A small spectrogram enhancement model, trained from scratch.
Model: log mel input, activation gelu, widths [48, 96, 144].
Training: adam_atan2 at rate 0.0016, 20200 steps, batches of 128.
Data: trained on songs of 200 made-up bird species, synthesised, often over outdoor noise, 66.2 epochs.
Rows from block 8 of a small spectrogram enhancement model, named by matrix and row number. Each number is 50 + 10 x the weight over its row's rms, rounded and kept within 0 to 99. All counts start at 0. After the name is the row's rms in percent of the matrix's.
Before each channel's rows are labels from the 100 clips, of 14976, where the channel reaches its highest value: "top examples" is what is common among them. Only what is clearly more common there than usual is listed. The data: songs of 200 made-up bird species, synthesised, often over outdoor noise.
# convs0: first 3x3 conv (model.decb.0.0.convs.0.weight, 96x192x3x3, each kernel summed), inputs 128-159

top examples: crickets
convs0.48 067:57 63 62 47 44 49 37 39 54 46 61 49 48 52 57 52 55 59 36 40 42 60 38 49 42 48 44 58 50 46 38 52

top examples: clipping; text has "clipped"
convs0.69 100:41 64 38 44 42 41 23 52 47 62 48 41 52 44 53 42 52 58 47 45 41 62 49 36 57 43 50 51 48 32 49 59

top examples: text has "over"; wind
convs0.84 099:58 41 49 46 63 45 55 45 44 38 57 52 41 50 42 52 50 49 24 44 48 40 49 46 35 52 68 40 41 47 49 38

top examples: reverberation; text has "room"; text has "reverberant"
convs0.16 069:51 35 57 51 48 44 44 35 42 54 49 40 60 47 46 54 47 35 57 39 49 39 58 43 49 73 50 45 71 53 68 62

top examples: reverberation; text has "room"; text has "reverberant"
convs0.89 088:49 40 09 52 33 51 47 57 59 43 59 51 51 55 44 45 33 35 41 64 35 57 60 53 29 67 42 46 59 44 41 53

top examples: white noise
convs0.74 094:41 48 40 40 46 51 47 58 38 46 46 58 57 43 57 42 49 38 56 50 72 61 45 42 39 53 48 48 42 44 40 48

top examples: text has "over"; wind; clipping; text has "clipped"
convs0.7 098:45 41 23 70 20 30 76 55 51 34 53 54 67 50 49 53 51 46 45 53 47 40 59 77 28 54 47 52 47 55 35 42

top examples: mains hum; clipping; text has "clipped"
convs0.65 116:36 41 42 30 37 53 40 52 33 35 58 50 62 46 50 59 52 76 44 43 56 59 47 48 37 33 40 55 55 50 61 46

top examples: text has "over"; wind; white noise; muffled (low-pass)
convs0.95 116:51 53 54 36 55 56 55 50 47 23 59 53 53 51 56 63 46 51 46 63 53 45 49 43 32 52 66 36 44 49 43 36

top examples: reverberation; text has "room"; text has "reverberant"; white noise
convs0.25 081:67 57 46 48 60 42 70 64 58 53 39 48 57 49 38 40 40 46 57 60 52 47 53 45 55 72 55 48 70 55 35 50

top examples: clipping; text has "clipped"
convs0.80 087:45 39 49 35 69 58 50 29 48 39 51 51 55 38 57 52 63 47 62 44 53 40 43 42 52 45 49 53 35 61 58 63

top examples: white noise; clipping; text has "clipped"
convs0.93 105:20 44 43 47 45 58 50 42 52 45 74 44 43 35 63 64 49 56 38 49 34 35 49 52 61 54 54 48 56 51 61 53

top examples: text has "noise"
convs0.45 049:52 57 63 45 56 58 53 38 53 70 38 39 43 61 37 41 44 49 67 50 51 45 39 55 57 53 46 64 65 46 49 52

top examples: thin (high-pass); rain
convs0.17 105:63 60 30 57 50 42 20 40 50 50 54 59 50 42 42 48 45 57 45 52 28 60 52 37 55 56 52 49 53 44 60 52

top examples: mains hum
convs0.94 102:48 44 00 56 42 46 52 62 59 50 57 51 68 45 26 64 44 48 54 40 44 45 67 66 37 54 48 57 65 49 65 46

top examples: click
convs0.59 107:54 41 70 41 65 39 32 50 64 55 53 69 48 35 43 60 54 59 49 38 42 49 59 48 63 53 40 56 67 65 43 50

top examples: clipping; text has "clipped"; thin (high-pass)
convs0.40 098:48 45 46 58 51 56 50 58 54 45 47 65 61 48 56 50 33 58 58 67 53 56 39 58 39 39 59 56 34 62 56 58

top examples: wind
convs0.79 119:41 45 50 56 46 55 53 36 42 31 68 40 39 58 55 58 52 47 41 46 54 43 45 39 33 54 53 39 44 40 48 36

top examples: text has "over"; stream
convs0.42 099:45 45 61 50 52 49 61 43 51 46 56 44 60 55 59 58 45 46 56 47 65 40 48 48 54 52 35 56 52 62 49 51

top examples: text has "over"; reverberation; text has "reverberant"; text has "room"
convs0.34 096:48 49 07 56 44 48 48 69 45 43 59 37 46 55 58 54 30 54 41 45 49 52 43 57 30 34 31 49 37 48 45 46

top examples: harsh note; clipping; text has "clipped"; first syllable: harsh note
convs0.15 087:26 42 61 47 66 57 35 65 39 46 55 28 48 39 53 58 52 53 37 43 49 53 52 59 63 40 60 56 46 57 69 33

top examples: pink noise; thin (high-pass); white noise
convs0.92 109:50 33 55 45 51 60 49 52 63 50 58 46 50 61 48 54 40 44 59 49 59 41 48 41 66 53 46 51 54 57 55 53

top examples: stream
convs0.70 110:50 58 51 51 44 48 51 52 45 58 54 45 45 54 41 46 47 55 53 44 57 59 62 45 53 53 32 51 58 55 54 34

top examples: click; first syllable: click
convs0.85 078:54 51 49 47 43 67 64 54 56 39 46 59 47 50 56 47 55 51 42 53 48 41 50 46 53 40 61 48 47 57 38 51

top examples: text has "over"; crickets
convs0.5 098:35 59 49 55 31 41 42 56 47 41 49 58 48 47 61 48 48 73 44 33 55 57 48 36 42 49 44 55 53 51 44 44

top examples: white noise
convs0.76 085:42 47 58 39 55 40 49 29 62 55 42 40 50 51 49 55 64 45 61 60 56 46 48 58 58 38 57 43 26 49 42 56

top examples: rain; white noise; thin (high-pass)
convs0.66 101:36 39 47 56 56 56 47 43 63 42 56 61 49 57 51 53 44 52 47 45 49 14 51 47 68 51 50 53 54 52 48 55

top examples: white noise; thin (high-pass)
convs0.72 098:42 54 39 40 47 55 49 46 43 49 56 48 48 48 50 44 50 52 47 37 51 59 51 51 47 38 44 50 58 57 51 44

top examples: white noise
convs0.90 123:63 53 53 43 58 55 32 46 46 59 51 52 54 61 40 50 57 35 60 53 48 39 43 47 40 47 54 45 48 48 50 55

top examples: text has "over"; crickets; stream; clipping
convs0.62 116:39 39 53 55 41 60 44 58 48 63 53 37 51 42 61 49 44 43 26 29 65 79 45 56 79 32 32 42 41 64 49 47

top examples: reverberation; text has "room"; text has "reverberant"; rich in harmonics
convs0.2 100:31 32 33 42 35 49 60 54 46 45 65 17 53 54 49 60 36 44 57 50 55 49 48 54 52 36 46 52 24 65 46 53

top examples: rumble
convs0.32 115:48 42 38 50 28 44 57 52 43 37 49 50 51 52 39 53 41 44 55 61 57 54 63 66 44 56 46 52 62 48 38 32

top examples: text has "over"; rain; white noise
convs0.75 124:45 43 52 45 62 70 59 48 60 45 55 49 52 62 50 62 49 35 39 45 36 25 48 48 62 56 60 48 45 42 45 51

top examples: text has "over"; rain
convs0.91 113:39 33 61 56 38 58 57 34 60 49 61 41 46 62 53 58 32 23 43 41 42 15 45 46 67 48 37 50 37 36 54 33

top examples: low song
convs0.31 111:57 48 47 54 50 52 34 40 38 45 48 46 37 53 44 40 35 57 52 53 45 51 36 41 54 55 55 47 48 41 56 52

top examples: white noise
convs0.22 110:44 54 50 51 55 42 48 42 55 48 45 42 48 53 51 49 47 35 59 52 58 37 50 52 59 39 57 46 51 44 40 47

top examples: text has "over"; wind; muffled (low-pass)
convs0.68 101:61 58 52 36 58 42 41 48 48 39 51 51 51 60 38 62 41 49 61 40 55 22 41 29 44 50 45 35 46 37 44 39

top examples: text has "over"; crickets
convs0.36 094:38 46 51 33 59 55 49 44 71 60 46 34 50 46 57 53 39 47 31 35 53 64 45 44 70 50 44 42 51 56 32 54

top examples: reverberation; text has "room"; text has "reverberant"
convs0.44 113:51 47 46 61 49 46 60 49 51 63 38 55 39 56 41 43 45 31 58 42 41 48 56 45 43 53 61 53 50 37 51 59

top examples: high song; crickets
convs0.18 091:51 41 47 54 53 50 30 55 41 62 47 42 47 47 36 50 55 25 40 45 33 64 54 53 47 41 48 47 58 44 52 44

top examples: white noise
convs0.24 110:54 50 48 45 61 40 65 53 49 50 58 61 46 41 45 64 37 54 57 68 45 46 48 53 45 54 64 44 48 45 59 43

top examples: text has "over"; crickets
convs0.43 095:40 60 53 52 10 32 34 38 56 36 51 58 49 46 57 34 53 67 52 35 37 56 62 33 60 47 28 55 54 38 41 37

top examples: high song; warble; text has "noise"
convs0.6 090:47 38 59 62 42 54 56 49 52 35 48 45 68 25 58 40 57 49 53 45 48 43 59 42 48 45 50 54 09 45 51 54

top examples: white noise
convs0.0 109:55 52 41 22 55 36 66 49 54 43 50 58 48 40 46 60 46 49 65 65 42 44 58 51 30 63 65 46 57 49 52 44

top examples: clipping; text has "clipped"
convs0.35 116:50 45 54 65 65 56 50 43 54 61 58 47 65 42 49 50 32 45 46 50 44 41 40 40 58 37 42 55 63 51 44 48

top examples: reverberation; text has "room"; text has "reverberant"; dip
convs0.39 105:60 57 39 70 34 38 66 55 52 65 36 66 50 47 47 48 43 26 61 54 56 38 68 55 35 64 66 50 72 58 40 42

top examples: low song
convs0.53 084:70 37 66 55 41 45 30 47 45 50 35 56 58 57 54 52 37 57 50 50 60 59 47 47 37 45 42 49 20 56 35 58

top examples: muffled (low-pass); pink noise
convs0.46 108:48 41 56 49 38 44 48 48 40 54 49 48 37 56 55 45 43 48 52 43 58 36 44 46 37 57 50 53 52 54 48 44